From a checkpoint of a small contrastive image-text model: encoder depths [2, 4, 2], text encoder layers 7.
Rows from block 3 of the image encoder of a small contrastive image-text model, named by matrix and row number. Rows with one number belong to one channel. Each number is 500 + 50 x the weight over its row's rms, rounded and kept within 0 to 999. All counts start at 0. Numbers have three digits each.
After each channel's rows are labels from the 100 images, of 14976, where the channel reaches its highest value: "peak on" is the class under the peak; "strongest on" is what is common among them. Only what is clearly more common there than usual is listed. The data: rendered landscapes of hills, water and sky.
# convs0: expand pointwise conv (encoder.blocks.3.convs.0.weight, 224x56x1x1), inputs 0-55
# convs1: depthwise 5x5 conv (encoder.blocks.3.convs.1.weight, 224x1x5x5, trained with AdamW), a 5x5 kernel
# convs2: project pointwise conv (encoder.blocks.3.convs.2.weight, 56x224x1x1, transposed), outputs 0-55

convs0.221:486470460489565508475421500508453505393354536482579522468502509518502507583473499459521489410474524387492481482511504417421457481431581569569511500515549534484429454472
convs1.221:582580551566613550530508531554476443441441450504499489512529543528506521568
convs2.221:416531505528505469427584493516529466500618588585432535582579502560499491494506469554533507503435558500560493512509543549599511535620521526541398480484471503463499535483
peak on: steep ground
strongest on: night; purple alien crags; snowy peaks

convs0.209:553515531473519511516482493586573591507533513495554526494548530412543528515571539496518632529493510558528519574497587469526552511531552426501411529456540599601515552547
convs1.209:440422408423447471452436436459501536539532477518570583557511513528508492459
convs2.209:513542594520512479467501482545507588521511517555437455580487524549465439471553386553438455594467472591477415435555500471518431535473529490473552515565436410528516446471
peak on: gentle ground
strongest on: desert dunes

convs0.180:481511556446541553492463504581479414562558444584471430479439556530562496557501503483545448492433517470475508572611525415537432537388451550424498487513491470458495511564
convs1.180:552525548537519593552512525557487430421417460470462425444465509522547542554
convs2.180:546499499433514512489564561606502541456456431514470480525492464469486519440513509526408477480453445576503589509527505613477370547599458503505447462473501389481530548492
peak on: water
strongest on: water; night; purple alien crags

convs0.191:525489581473516580528402511457512424518496520531481536499589448493423463433504536402551505420460459463455564537546491515432526440520570462556481449491597420488509574555
convs1.191:469506496496472445542556501435459549584542416496445433502557562466412450550
convs2.191:446456428530486511573499542524537488563514483544636425512568520529528571490523473517531545401458499523515472554392453462514519472570538599538510418553536530590513508550
peak on: steep ground
strongest on: purple alien crags

convs0.187:480595495510508522485482535516440581554493507420509483525569438409552496503462488488512507439482476585515481467549567511530535475418434451424578629438482492577443433452
convs1.187:493488493478507514533565514542552511539549555544524546519534598584594591568
convs2.187:580416498470525548438441460425522482464478568487573465482499527478531472476407577462444478546414474495498459432474512468518441456557533547536544472416423524453404482398
peak on: snow
strongest on: snowy peaks; high relief

convs0.50:593576573592501469499550478513460463461597509453477564536537500515544534555544423521556563548454519535508504410492532404460525564552474523479414513471519485474607520425
convs1.50:552591653589554519525533494479509487481469447458475450465467479479468468480
convs2.50:420496498502478496543411536556519459587436517441454505554534485465448496542410579571524500555530562502582442536456344510512508462479452496465551479491457567511491415540
peak on: gentle ground
strongest on: sunset; green hills; dark volcanic rock

convs0.51:560555500471540445581555481642544481501440542558485479542480494542410520477472464511428495462528375474526429521545410577482519511476481446534503427511566502547486439557
convs1.51:475512537519478506585665609523501505501495504474446445442471485483479490473
convs2.51:531497447446448513468494516539531557536495468538550501481482494358497500391474557618495532635524467555490558393522527418509472491535527477505561542499493444511517466421
peak on: gentle ground
strongest on: fog; night; desert dunes

convs0.105:483443482426488517490632492482533546506494484554511493430526445507513512416569513490435539590647503546434446580448457471490487488481534563404512462523463449533535520436
convs1.105:506513503494506486506512516542524435417457566503425383389527525458430455512
convs2.105:471485515502428499609489472501581534508480459521525569532524578571396454450513460478524502565472475511545544489474504535415482629535537514463480425500388424578486459458
peak on: gentle ground
strongest on: water; desert dunes

convs0.184:574512556507376492523532524491514491544497580537600539482539518465551581558378542587529534534486547513533495580480519501407440492518458599445555499526472501541465555483
convs1.184:557484530459481535502546447491633502466418478600560467431451496521497490464
convs2.184:483529367499456428540406466522517482504500569431499476476523498540456481567584557548472438468522394505462466506422544537580528460577514480523384467513459484506451452451
peak on: steep ground
strongest on: night; sun or moon in view; purple alien crags

convs0.125:497476482539571504582517483506509458536487442416555548574518548555521580558543633503488453560468506517510544504432516496513433443413640485498510521468511536568429546472
convs1.125:554566559569573503501515511511556562562595589454443463456462486469466475480
convs2.125:390531437538533462530517468560465560460469555458570581489500504548532501445492537538559466459469536420523595469476493584464547430387455509534526507512541587454526582447
peak on: sky
strongest on: noon; green hills

convs0.210:574530477461509502531634514526487489541432521505570571550462508374481514525463585511523531462514391529450452528479526444600430449494449545502544546571490522582500489514
convs1.210:530506504502504406432479499436510536563581526488518559511460439403434429449
convs2.210:623482448500454448417520538523466476421530535468481535450512510475527599471486522491518497521506437424437383410479481517524484533424519511501516526523510526676506512484
peak on: snow
strongest on: snowy peaks; sun or moon in view

convs0.186:427488470603512434550425403438482481466451472427438514561453441450443482508444546466451568509506503511441468601488508519562544466483450447417424452474543451530485537441
convs1.186:518521544517494430446450446423426466493470409417462432460424470467463480479
convs2.186:390418468513473444446518584494518441502501499421430453530459453508422588490516535469461600467440499420450541555484458409562485468496498531499438564463507520482472470597
peak on: steep ground; snow
strongest on: sunset; purple alien crags; snowy peaks

convs0.84:481373520548497522355520438527504487457493518540460597575533415444459391563513579455469489562487577488487507511511468455551552504486508508498479488467434482520512565566
convs1.84:470475472522522517511482479470409524646511395428458575530460501489500503480
convs2.84:482479528495463509417568533493414581573499554544587562520467484516568552519472500519495542493469555582591436515478502494515493542505522461517497415457526540325576519496
peak on: steep ground
strongest on: dark volcanic rock

convs0.67:475462538399392563512469445547595514525517596587520476491525518393510578497440517488587536452597473548505502450543513501479468487467495445538583487456478494556450448501
convs1.67:538529524533544493465455496498410414436445407424445449469427493480468473455
convs2.67:526480542573473427547602504519468535566507515521493444452490483489585444511530440609463471474504500452593493516604424542599471599547552495541487535457457458491458469563
peak on: steep ground
strongest on: snowy peaks; night

convs0.54:513507537436477511557432460418552484532528527513528517518532561422536463451519435464540553554470478478556574502482594531432506327538514582555437537474465518501422527514
convs1.54:387422389440418500512478520516454480473480461516508520537531531545563561527
convs2.54:635473433516564454521445465533527519497512502449482546570519598485481518376521470502514466567523468582561510441446530562499429554456495527422430544567567485475476475543
peak on: steep ground
strongest on: purple alien crags; night

convs0.61:526592507573520537470492453621433495463446575527481529502479498360483566516412552498537548486357519473521446453512509523520500521523542515491486497525598511578498462472
convs1.61:447442409422441515565549532500453543612544487445447492446451513508502506480
convs2.61:528494442425451566501415458494505513481518494539601536495438439458492572512493440476546434565540447453425532504562468560460528617513479464611471547492502478577441564539
peak on: snow
strongest on: fog; snowy peaks

convs0.80:517507511488616524599511443510535508541587611594548452501526446511527460540515423450480600471543543553525573489602499517476428480488449453563496463502568535462490475516
convs1.80:432524551498437458554604563459434518560539422447519528506456477457440464484
convs2.80:443485484444417533521555520518454458492563549536463464483629507493454508408547520561552479425522493435423435505562495459491513417572486474446438507511518568572581561555
peak on: steep ground
strongest on: purple alien crags; night

convs0.223:503547440454449421504515594471517563476565516540481559472522524500627570506521519560503491566548374523464520472494509563433485553502480588426474467557584463520448446535
convs1.223:493472476459501489503478463497429624449591465429545414540444524487450452518
convs2.223:512596557515556500517557539473414525533407507445635416506486548492477507492576484404488556459510469456533559525531505463438504508547462497441526524574391517559453531467
peak on: snow
strongest on: snowy peaks

convs0.41:582468524482538481592504444576523494426444523430594494584533475466456552532496515477493438544481435427439514498505450483600520578491547480491443540590598544458557530488
convs1.41:531521540521504554491466502560596443363410555507483463457520458499532494453
convs2.41:577530540532488481426568416514463545538462443517469520525496512503510493507455512515601441441487629536545484445481551508427490554522544558459597406442399486510464482432
peak on: water
strongest on: fog; water

convs0.207:577610457479471510562572476490473458515450547493498575418511628491533606561463504597473442496489419434528510454477508523490473456524508544424568542483502472487561436512
convs1.207:524529535540506486502521521489411380427409407444448475455459523514518518529
convs2.207:427495498503482585571439595574540570459384574449455465542479479499476388484493485560577477512517503535491545483494453546532483544492488518370509531470546554546574487522
peak on: sky
strongest on: sunset; sun or moon in view

convs0.53:419496474465554370564516539511461519458454515592487560520505480435491500455400551523457589506479523456459594520499565518488516509480529474577389617493479515486550471491
convs1.53:554545575536548511502492502508454418440444434454471452466430420458481470413
convs2.53:505442550581471543502367507438502456498560477418579520509530543479475519560579593482485473470514526629546480478432475512534402508510450516413493467511541539510426515462
peak on: steep ground; water
strongest on: red mesas